Rows from block 2 of a small autoregressive pixel model, named by matrix and row number. Rows with one number belong to one neuron. Each number is 128 + 32 x the weight over its row's rms, rounded and kept within 0 to 255. All counts start at 0. Numbers have three digits each.
Before each neuron's rows are labels from the 100 images, of 14976, where the neuron reaches its highest value: "strongest on" is what is common among them. Only what is clearly more common there than usual is listed. The data: rendered made-up planets.
# fc1: MLP up (model.blocks.2.mlp.fc1.weight, 768x192), inputs 0-95
# fc2: MLP down (model.blocks.2.mlp.fc2.weight, 192x768, transposed), outputs 0-95

strongest on: glowing rim
fc1.752:106088181104113131165128167106190199106167132160125097185152136084111148144152063143160151145124110109174122090103120121162205086109120132084103113146126136138130131100140098110168117121119142100157178182108094105039146193130102098139116143136105173148182129104120082110118122157127239163
fc2.752:098113144126119155158138096122141056107124146152066113155126103093114141120183130150053149127164115139109135077142158119122033150164162149126149083085127079164157150106191138158165091180081100148120065089106163153123177093085164081115111133076089086107084120178162196109133184138148087091

strongest on: rings; banded gas giant
fc1.210:135168095082162148189119144099111098176185093150138082145137143102156147137120081144130134098063112123129121162141168155119141151158118126068129127161098134147195089142095130157118135142118130112135129160117142148089120101117098187128115145128177150095139095134092135137092154132094168067
fc2.210:171096133180121137176196124095123116121063105147183143083169146136120180091181110122104131123142093088079126118140085147103093149104146132093105179162145138100107082142086129122149072113090144121083191107125138107135180124078105140074207121129185096090128135111106194119131148155123124157

strongest on: glowing rim; ocean world; lava world
fc1.158:059127167102115109153150155124107187173163136178121118161112047127103140177129047094167111151147119131152077156118153140100198086091130141123144110117143106138155113193129138150122136030140163212166138177094125096130126171116135123148166160158131105220136180132139105104112106134164179132
fc2.158:139094114133131204097119140088138107109047084095103156121156150068121144120113144113047114098142081128140126108184131149106147164132156131125095163139118087171123172147132140154148112157100130088108083137078197110140141143132114127116068101119166096121164092173169223122171148146156172134

strongest on: rings; full; lava world
fc1.132:115081148064159165160107130175224106102119093102159084114111150095129137148169069081169124094112101143160070166141139120065134157145120141084170112117180140200127110090150163116111153140124159093190180119126144075074160187147091117131105133135143154132108104095094137066109172144171165129
fc2.132:132125139143123108153223114118113112069081150069139120110103123188198134110086204147139097103143182095126139154117159147134124164149152173148162104134140101127141112154071099110133095081159131195147120133094131088118108072129158214145175095158111148134218121148171133127194118151182098085

strongest on: rings
fc1.609:115133107102080124178159193098120182175135125104122152202143119163175125156092118147112147145073127146127108118139137135110101091147143084153125133068121112142126095109123143161180074155152178125113104180123157238111158147061102115084119114112167145148166186139141096128086123114132110129
fc2.609:140126128125148116100125117138117129086151115088092095082125150114112129077085104111135115164105107119085146212109088080173058167142139160092145085180128122155144139115166102104101116139113184195094176148060110079135158118173102098145107143185081106111099096124172111123125209132113099134

strongest on: glowing rim
fc1.374:173123105157142118123158109147104160118123107116098094238171080186143177122089139165160167175130150120142094198144144146079138124152145115143104062096162119121118106159136081097188082120110142209140116132111131146112180120056171083132106160156110110167121099117118106112150105162122151145
fc2.374:115096111117103151131130158102187171131035128166164137112127196124179127142136109101122153108125110155133118090153119068057104143097128142100158140041154135160160136116112092131158193144102094075137118114153124113057105197090095142102058137088192091132110150184119142091125161094148153126

strongest on: glowing rim; moons: two
fc1.65:171132100153172128131131145167108114172190130158104068169153104103132135149114129112101121143161128142103174210157161084091097143143131091155136089048144107105153147152148133098120099120129129104123070176107151179114134079121141089102088149145102086159055120167094072128113115162111156095
fc2.65:136135143168100127144149137077101094117114181071169107099079090146130192145134118167161143073124122103070101126124157119115133120181142113154148141118139124131100114082160125169164141210099087173129096108142135103134138065104168115128128154129072070231122069115110126117117125116064142111

strongest on: rings; lava world
fc1.588:130127154161100179135112162109189073136111154124154122060121158089133167206097199150117159139115131135127149091072167130114118081153085149102145137126127112159092156067089179156205150140106126147145086076210126112101131153114155104091084139138123172113138148107156182053103121090101100144
fc2.588:081133142151082081090125148097133145111175130077103131114078166173135130101126138136167120088101195140166125195183117115112149160114154158130130054145150103140168078177145077091085137066134127150181132142084072164111088122195158143081102138129112123143125135157124086137183170156142124119

strongest on: glowing rim; half lit
fc1.561:145208145136127113082129162096107162149164128091092086129148086142130135178110170171117166163129109106150131089087128120110127163211140124127122146121144165121119128066107139202125083142138183161138097104146093166143218089063150096178111120146104083172086190168087128127134086109078089098
fc2.561:192109107124156128136108071153132068108084082135102092176143184121099153089140080140140139143089142091120160143120103126128151191122159145113165101168126208156168168096172121136157124121107115194150097139163125098142130152099098137151101166107112130120089176149138161119139168070119128148

strongest on: glowing rim; banded gas giant
fc1.477:154093105124201189118179120188155080109116101100080155177151097106132166145102095168148145070137138154092137145164086088123053180143110124110168108082139075130134147162090118132191126155106124116124162140127132137095147086086130074117103154118170097105112080179159131140111167058115164089
fc2.477:118163082159110070177105122101118111072183123170174126192139148204120193151148121085191108129139134109156105163125167157083191098127099076184086146119103124091145107112156104117131050119152093140095150134151098125119129176136144140137107055156125136111134100092106098137127114123143143118

strongest on: rings; cloud-covered world
fc1.576:118116100176097119133154145132156092130127136143134161175150059073211205121120070198158189137061141144137060146114084138121153121182124123126161118044159100131127125124129145184088130101094154102136137137130140138103146138106113112121149124161141157110136115193117062103102152110134097145
fc2.576:166153166152108151138106156110107113145121159116096186086062133096171145123134155092134103192123117151109132164130115062171058113159118111054156106133137187104071111118074098191154118153143110095083132162151115137182159168173091041113099150104109122070139194164158139094101122167102056158

strongest on: glowing rim; half lit; desert world; kind: lava world
fc1.537:159131120153124220118135114129094150096102132091115108171138084132104177158060125135099183107150102127135114073155156106104107181162117089153151125081185127160120144110092118148166048099126165135135097125165146119113206133050127097147054195175147077151118167164116116105129126134123107127
fc2.537:152064091151150125093135129133181049156052192106147147105087097121148130085119054121118138171104091118159114118147113112119121155152119144139170126147125121131180152100144119120200139135121094180120112133131122137093147153136077191098104081129132160109099097164140171090116165120101104118

strongest on: rings; banded gas giant
fc1.525:152075140119119182172151117063106153104131074125143113186212079157105117133168101119167127160093107129136126088083147116071097145099165129146138085095140127151131072093088074154125118150070114097137130120148161076086172171141120096185134109174095102177155151147169152120122093100143117140
fc2.525:110129115082086145117086151124150080151121151119081125068092132169125099093184157139096106151117128143082127172138128082175116145180120183158137128169139095135144157182162106073134141089132143139158117122113114146108085063119115151083138169142036103103104102162201159113202112164116114147